{"dataset": "rendered rooms with furniture", "translate": 0.12, "drop_path": 0.1, "init": "torch_default", "epochs": 11.5, "weight_decay": 0.02}
Rows from block 5, named by matrix and row number. Each number is 500 + 40 x the weight over its row's rms, rounded and kept within 0 to 999. All counts start at 0. Numbers have three digits each. After the name is the row's rms in percent of the matrix's.
# convs0: expand 5x5 conv (model.blocks.5.convs.0.weight, 120x40x5x5, standardized in use), inputs 20-23, a 5x5 kernel for each
convs0.3 094:501547561451466508491479456484433504518491542542513454454466509490503483505476503513498510525483540448508455487527508492456457493479545472465443500499482490552517508440510481519438466456447426450433535507452507521562471490464520483507502488511548464505534488459458547510586514512471464616507520468465
convs0.4 096:469536580554545510514434489531430422530586565529512558508523470518491489539504529459525517518506490434472533497559548482444521523474517519512562459518425485518477480466467504438474456483479440490443449480536539490461530463471527556519495427515477423481519466520458436543478483412469432484493434516422
convs0.5 102:469527521459566505470505501506499478502596517493533427490560543494486422431554473503499503522428525517495492456500556462522417451452513495562590483377558529464460489566506500488507484511489480466475422566496459533452479478472559507520507480523522401441537548550499428537442513523510469443428487539500
convs0.6 101:514503556559527521486526492471530481476466488495504517456483459467469502520522455515465509528476552427456522604541415501577506516504549491511487485485565486504449485441492522510525478508637375396517515492461479532559562493533507502454486478509474490482483495503467423450581574614568460537483490454470
convs0.7 094:459507505484448507493510525501507540554542375461586558474486566498488482481480479477488511512585594509548542523416457528515515451530530565507479528517514529494453512485538560511486505515517489472538493512543516409484525475463493499461493503531482474519517513530499469507492556574600501471524457474441
convs0.8 088:515505460439457519514449427377524563565554423499571467507451514484477474540561491527539565479482501558514460505523463418518477537556492471551501490540497455415493476546460510510463534512568547440551565549523525512542506513484502478498493484535512485475443460489549472492565513482445549503499496418481
convs0.9 102:530516544482495458614453518563527445478437457563510430523517492554545592569506482510545457526459484516487469455458569602494627480422524604478535515457495482493466458475538462516489459555473476493490537492426479458463458426554517528515469449534507466471478558555595442534515536494432434494519447448511
convs0.10 096:463496518492437499474546489445435425524427459487519515452531476443559507476464468473453475512550565492556534528554499477500465484478508497482567520587506480412485450481442449442524535491482586500609551550604513468519485514541551550474537478539510554536554519506562493497449513531490516484532577561530
convs0.11 105:490524490483488526482491454533498449514430422539501501441461548552503448491522538514467477521553523469519444505502489506545522441525523497488462447513522544529467477478475496510517513556476517515572460386478479496422438457521505562500484489490543492448435482632532446424491511472477518495447427518518
convs0.12 091:525484547535468557480507541406496459537498500424459425541507428527486468450522547467478485516527423454408532424500490510584530453555539598523507512519475466550481484463456484563567591498607485512514554468464494483485520539510480475517475516504543510479443491554487508492470448493448456461503536523506
convs0.13 103:439540501512504516494519521466515448570519518495505510479450431481553503454517462522582486469446543486511485414598611438551521524465485498489556488566495526494448503597406453447458462485554566414489524543507497498455470542526482519530547460461474530530477478485511496458531540477479565527428436480453
convs0.14 103:481467571476507525497444490457423512480439518472517495482481455520470563518513483554473514511487454513511602580587540481552503475568543489517535539466479498506492567476523514488454564533488457543481475537569511528552537526459526512541531513447468513552483513514526498470483513485443475457568457482475
convs0.15 104:512535495515518488539517471493457493554592459526521495513520577561535461433405457531489429502500515448512497471548517569573579490512472511565505460443537486537495515455480530484528497507477451431477498461560548474473477481499548467443478505538519387475538505555475515491439458478481596540501544438534
convs0.16 097:541502475467514511563496463544446477449505493556449436423574538484438500463480471518511528457519528523515523551432555498540495546502448466474490481478480451496578552498486470411504456513555494479482570551596476466470477475512521523488454522539501441484556485479437499495457479563561427475512566577505
convs0.17 093:499467525535539516496496457496478456527527490556482476523483481508530479559493518463539555486509503474471544526441479501516503489493448511502538607521531498521514475471469467402463469492417421459421517493508518504532518523526556530513530493471468496504487417555551478500482512429455511471531452526548
convs0.18 106:516537449550554473491460401479436507543425508494503518434471523488504530532479493510460498495514504520498469553461535473486515471507511505546497465524468509440512499419461530434495517478475536487473522522464444509521521561472472546499472538481516557521467562552463567454528469512453470489514526503498
convs0.19 096:516515555521512473564475513483492538435468483515558518456482529538596512554587428435533525602591541484429562556458478485518462478472565518534510505511584448519435521464494539523477427521467467468494556501481477501504478467445513523496442514515545506449543520522495515564537422544515533536475515531494
convs0.20 094:490507520506465448518588530556541478487478521533482490493482553530505542506476499450490475494488491526554501534477503442572496554521507470502537528533475487446495506507515454492504536554536490482465539532503475489566502485491581446540514502593545582512525521583541468539537490506486520471574476447513
convs0.21 103:540489459491512558501509526513482457449615483516430534608543435470472490484520543499452516551455478525593465484501492473456468561520427440414546475464484484545495497551452533476473517535455588473514454451502501548475446499454471537514462505541533546510496548484452492497571507434532464518493545601548
convs0.22 093:489471472463506490533524426537492506492537558526512494504542496500535559533502493500502530520490502505572465525455484472555555477513444528450499509440475452412488532469507488482424422477514539444416493523515499463506496507457533503515562474537469504533482509566557496546504518518470531480483516516514
convs0.23 101:456480567478528521512502599486553550466599504518553538475504512544534483522499495538505513480434544500456461500564477437509468561518460489553591533480593516528587528496512511523502442500480422452451483485556429561482547494480573545520561549509531504547530479496411514591504492398411560548506490446493
convs0.24 100:529517507428576439446506546451440448480501514556487533531462496534525442497508533483442450473509629492472438533558439537471488549470482450461533534539539477503463461510499498485511501510570471496485416598537492525483545494474524517490494467520482461509461488497517506509477500531512543544511526467515
convs0.25 099:491493498474504531445498500506426460467574502486546537493519484469506531447483479507486576426495505569475510531517450495520531543512524456539514488560490505516523451488481425527445510487485439499549510480432478551495578500517457500459589511556542507509500456508535469495505517567448529538465435487523
convs0.26 097:574499492526490561493482545474524537408448448556525554578585517544459504537472545457511480479523499518503595566502446503540473516469537443491508489448477503492478473477444453430491428442544518499545445474501517414478475461503464513509531479466539537487575536490504454473454505489520501464479592509478
convs0.27 095:491500474521492455397472527491523524500541506520488521476508591517482548530452442473481393455537481416499487553524517442491497514504495507502494540522519555535498530481545477471509444484481477568457450474449511524521612517482559511440492546522524515530456509485444459469514535450489439494533467529465
convs0.28 105:496513531481514446513504507473485482522414499495491530447462559535512540564460510529475512531511507460466549571520521509507509485530494529452491469466518495488497478432470542526472452489563565537568530462462525504487538488487506491543532526498448428493553416428543533514628484446447442504537495505500
convs0.29 098:518544444483518509456424471481453470436455486448543448460465477480535465491488474523540463521492464587529565473479499554601567484481593488491430431458495493489494522454477501503448435458488478511488493485460524597524545475538504489513505521511505483470460487469531510459503477540524597502441410400491
convs0.30 103:447469496487463477459503512505532439453506522504493483542452494483491482472489479455496542485507533497505544545533495380540574566472444459524490514607497529488511496547521487541531530515460483535578515425436502515472474489533497469495505494483560516508471497560505499483544541480419427492496463483446
convs0.31 101:478498505470514575554479441531572522524525591498458470438512469488536507490463430478436462557443596567526370455551498411439483512558467532562525535539488525477477485487475452494456545563508563542480576557475521524512488498534455471505538489540496504499504557412537481447535468543555423582487513577485
convs0.32 111:519500486519428492485486435541515449461505453450514492527449504471504509530510470481432531498566537453518577486437492535492482462476458475511463507462540505462521522468443506534492468450643448468450505559460443489547508481505519526516486531444589455467458472501499492547493501514483487452478452473503
convs0.33 107:508526488508497490462477510535525513457548538548463410474447505471529494463480495522513514424495503448508526527621519441477452433523469564502556568541484460520507476569432491562633567482423438495469514538469452525550555512509505536510499529528506495527559474516489434538556451504509529548514512476475
convs0.34 093:516471494496496451543556444473433489523508483500471558533493500477504531430499476516529492508489520475484490428532529455553513465523513555486526472498577566484472530525508441482470516504539444430485498490443434484438503491538458488516483506524474454472515516500456489511476518564499477417497536476438
convs0.35 101:459463533511514527605516484595481498553551506556478419532512491539490505515543526560507509548465489455466454443336359409447492494521517439470481512509488501496522404509512454483486465506463603503447470433532499528516483573491462470530518426472497484513506478420454442523536427516496478561519472523489
convs0.36 099:532519516514410495548452439499496476474464500490526519539524477543494471424482555510479465498452490532481531516511516485540448498533501515414457517588516504486473502497488437467487472509506489536460529529467468547534500523543554502478479438531521522505496427434496495451546434567560481595494589508472
convs0.37 104:545463501490543542574522472475537577410500593511546469534479535525515543461471484477471456480521486560526542509507512534536511481458500477596526397514480480521596561508485456488503535654512418535516588569493483487510485474531535465465484487451514535543499492532455538583498528558495528505531514463407
convs0.38 104:539525472509472480513558495409470465572446438492567501466487458475486459510515484483507557440483521505481512500400532479536538536445545477475546500490543493459464501459532478510477516513598566537464467559397499443449479458483467520506484481460509590561530494414394558591500533426446514491579509518483
convs0.39 103:495474555483475456510520562555541521459510508553545430524512535503525450501475483542530524488486505536501509493426492501558536549510479479478510530485519502536532501509536433501520453505484474457468499483434483494483448553440545560499518555523562500582552456486575501474489452474436546500420420485520
convs0.40 097:487470489490490534457474440464479565530491422507464489522476483516543559471513524502496490474552581496409520499485459465504558533491545553529515481509547521520484474444507411477463478467504489474426487545554535427584461442488512505476499489521480517543532403464511559539433487526499431462451511508502
convs0.41 103:526517532514512489503528516468511490484507487559515462409459528518430454465509499544476508470518512463490491550552505405498559450373417466521591534466488488544513505502547456509487529571584392350464468593512429483532513489477489494499507520499536491509504526509454496497474505494546598461513452472478
convs0.42 099:530527558489527519583577552571415517627470501464483495460545504490521522539521479477423516549492450476537491452498527507510493466463486429493471535500531449498453498547487509466495558476509478464483507589514457483503499545542565490470458500514467591518460462500570521438451532498459523453518499515487
convs0.43 106:474528463465501532585451433553512515413528469547544512531520588475506484506542475447511506509548461500522472485565499443530539544485577494501503495449538544502458556484429535519462445486467517489442441535646527454483528501430525504491485513516450532461509476487514493502422492483573447506515523494530
convs0.44 109:513465485492478469531547462528433449453429488555505536491439518469480521496501536462539452429542503617494482531500535456544463450526503539505483471454508466530512482531463481507535533523553523498469433447485570500447438468497496531590516502501498489487453507452484414523389462545482516486475436489479
convs0.45 104:441577552493502499521449475510486439498514522468538450467510450488504542538501531533447466469457533453518473542456467511508497495506437550457551572443518497473505526470450532494506587492462509419525507513462457475445493470546462477476523546444523493536439489475501461554505463466518580472494471487505
convs0.46 099:507506549555502500494541498520492549507547426549511517444498500518536528538475517522508447514509456467473482467457448512486541483498468441539525467399484497491510486529508460567528420455484399434504562514502468474512544466439487446528488473501496535479516558482502561508532493489439586513456463513543
convs0.47 101:516566509493453475486450520485415458476489464517482469502511484494548496529516523488554520466497494462559520450504556454553545460495520518513541498546526534539506503483462544498525500540469518564514484572540433455537544494514569501413473503517555469515518425545504458514508542414489456534480501532429
convs0.48 101:470488482472501447466536520507520541508545489552542484458458545513508461499483468527562522564490505467499492518513521534512500514540531500529474500427526517447483531468514505478458498482509479499561554483443463507528470511484532514505439489467469522492496511526454486488485428433556476458513460580489
convs0.49 103:477506425539533556487539478516533506511459537533499476480505454513533501538543521512494488475493471533524464445599555511470460521530465487538516481499460489513465468526513512530423455423482487502525574506485438537513526487483520496506469502538491420562450533569452549422432603510536503546450388496496
convs0.50 097:499491458525544464517467403461530600462444550552501490504545464500458468452512459482544460494526433487473538523508533567581570478485526519526394467504487480501539479498583525511450580504586433391564481458481559512431439502594458458495558588492493466436501480574569551456557585550441501438513483475472
convs0.51 094:520497428488537511493459511489463435427494439554528476482437539465489481457519517512454536514458527510497429473548498520501495539494465538475498510534462471440490516491522516485482509515514468497454518513435487473505515453466430433597499443474547580569478489485490487451503535495427523568568487507531
convs0.52 114:537513494492471510499507545491499515427460458480500514583564570496463486497485456520467506507466547556530461495532477483456489487566562496559497473434534527492474502526543533497564481431461551515495491556566506456484487509506563481499537514481521527497530552509469556514443504532446475522485534505494
convs0.53 104:544513509518518434456491488520465540468515490461515417419484540498487477485449480508509511482501532508464449485584520556462437493445580494529534478452495505517536473456472456523521574624561439476516538498405445572522504469476464506490497511543525486573529533469451522475509541523476429549473511508483
convs0.54 097:469545527446531514492509506457426463451548513489512495465521480526536523515482503509514524453493535489469458499525609574428440466506446540505449462509474495441460527486544514490496536467491475521548525509472486480462520502477492450528475493535517500499467512511512458408485456520540440513523512571520
convs0.55 100:494497524470539525423521545527539558474493542414511561456552485486522522470527507490525500491514387482543480378345520489485474506530532521458453531492488450489520473521487450476473457547476500479412496530511440508485519497521541498501532515474549530555564479460507512490523513477490478472496482501532
convs0.56 105:461471447417511535525451519472506446460469535462436417462496474492502503548400513510520490497452444479486494500450473531556547528539494530525495514497475499477482558569431486547596531455507500503417497470543429434513487482469509520516480496493540530539558484508511544481511515494560550465447422384452
convs0.57 100:502477554497491449497493489433439434489496476509374466469409465520495532526475525553454470520532574510446465539523457536516522484518481474542503515455526462497463530502510526488505506579548568528509465510453528489537530479474470459493449495483494524462497439506496501506491448588552556503500427489516
convs0.58 102:507520525505498442434486482466480561494533529447499536545429467497482498467492535503501492415465524482512467485578553503482386525412499537531500510517510503491490515542501547464519494489517491487508515455471529570478473443517476526457512457490555482480521473475467450439531571491540538543554511482506
convs0.59 103:515491536521501474496484527499471472482524489507495477501443457490445486581485487467495511463544498456480467539478461529573500471538546500525494519450564497486487509478501503543453457506496588521503453520543525482548530536478535510471442463564579437426519461554462492461527520512464508563484527473540
convs0.60 103:445511528479485479540506503475580546463576488594471507514553559544525478440503495533505440477499497477502488522591517446471463484514500499469498497527538533508485519415510532538446493493425488571559459512489521533497490457489573526487483504513504514506507429548545456471518544577480532462489451441514
convs0.61 087:513511548526545451466493432372468481449464479533533505492529506579451487381536553486530497400455455540484452452504454530549465420501467507524454435454534536518508508500445439435440423455441472505442480456481461521483407448486491549468504434559546525448515523572538582562456491510524492483504506480532
convs0.62 094:503503508539529461433500477501406464541568533506537544476510442545487473483526504464489446544452453540592587557543437560461462456435506460538552532471554448471462508463406446406492490521500455412483511507565509477503446488412510472538481534494509501507526546478477490622541418486476496533510483510485
convs0.63 097:456487533466480562505410518474412486457564473459571537515493513467489508489506493502523524551569515404507540512609365567471521499461425453495540555525481549532482522518492461541584586479530486543530416488499476480482459468471456509539497479492475518478486497543550535480503493505442512573488483460487
convs0.64 105:428527473476458525515508511495493481585439509446515504525469544551582536491429483536487464470450546447463497514589523440541517535571478491492472561471506447477496508542513537520465487486433469484481475408518540580496412549493460485536510525428547488493462395513583568501557448561545457467456490458431
convs0.65 098:488484552463598469495471407501557497501505504445453507532489499433521449517522570534443464497473532525521477488515512534485541607520515455429436552470461553545514467564596532524465534551529462498532419444502518521445493528545479478512527507593483487508426565517451426411557552499521545437482468444486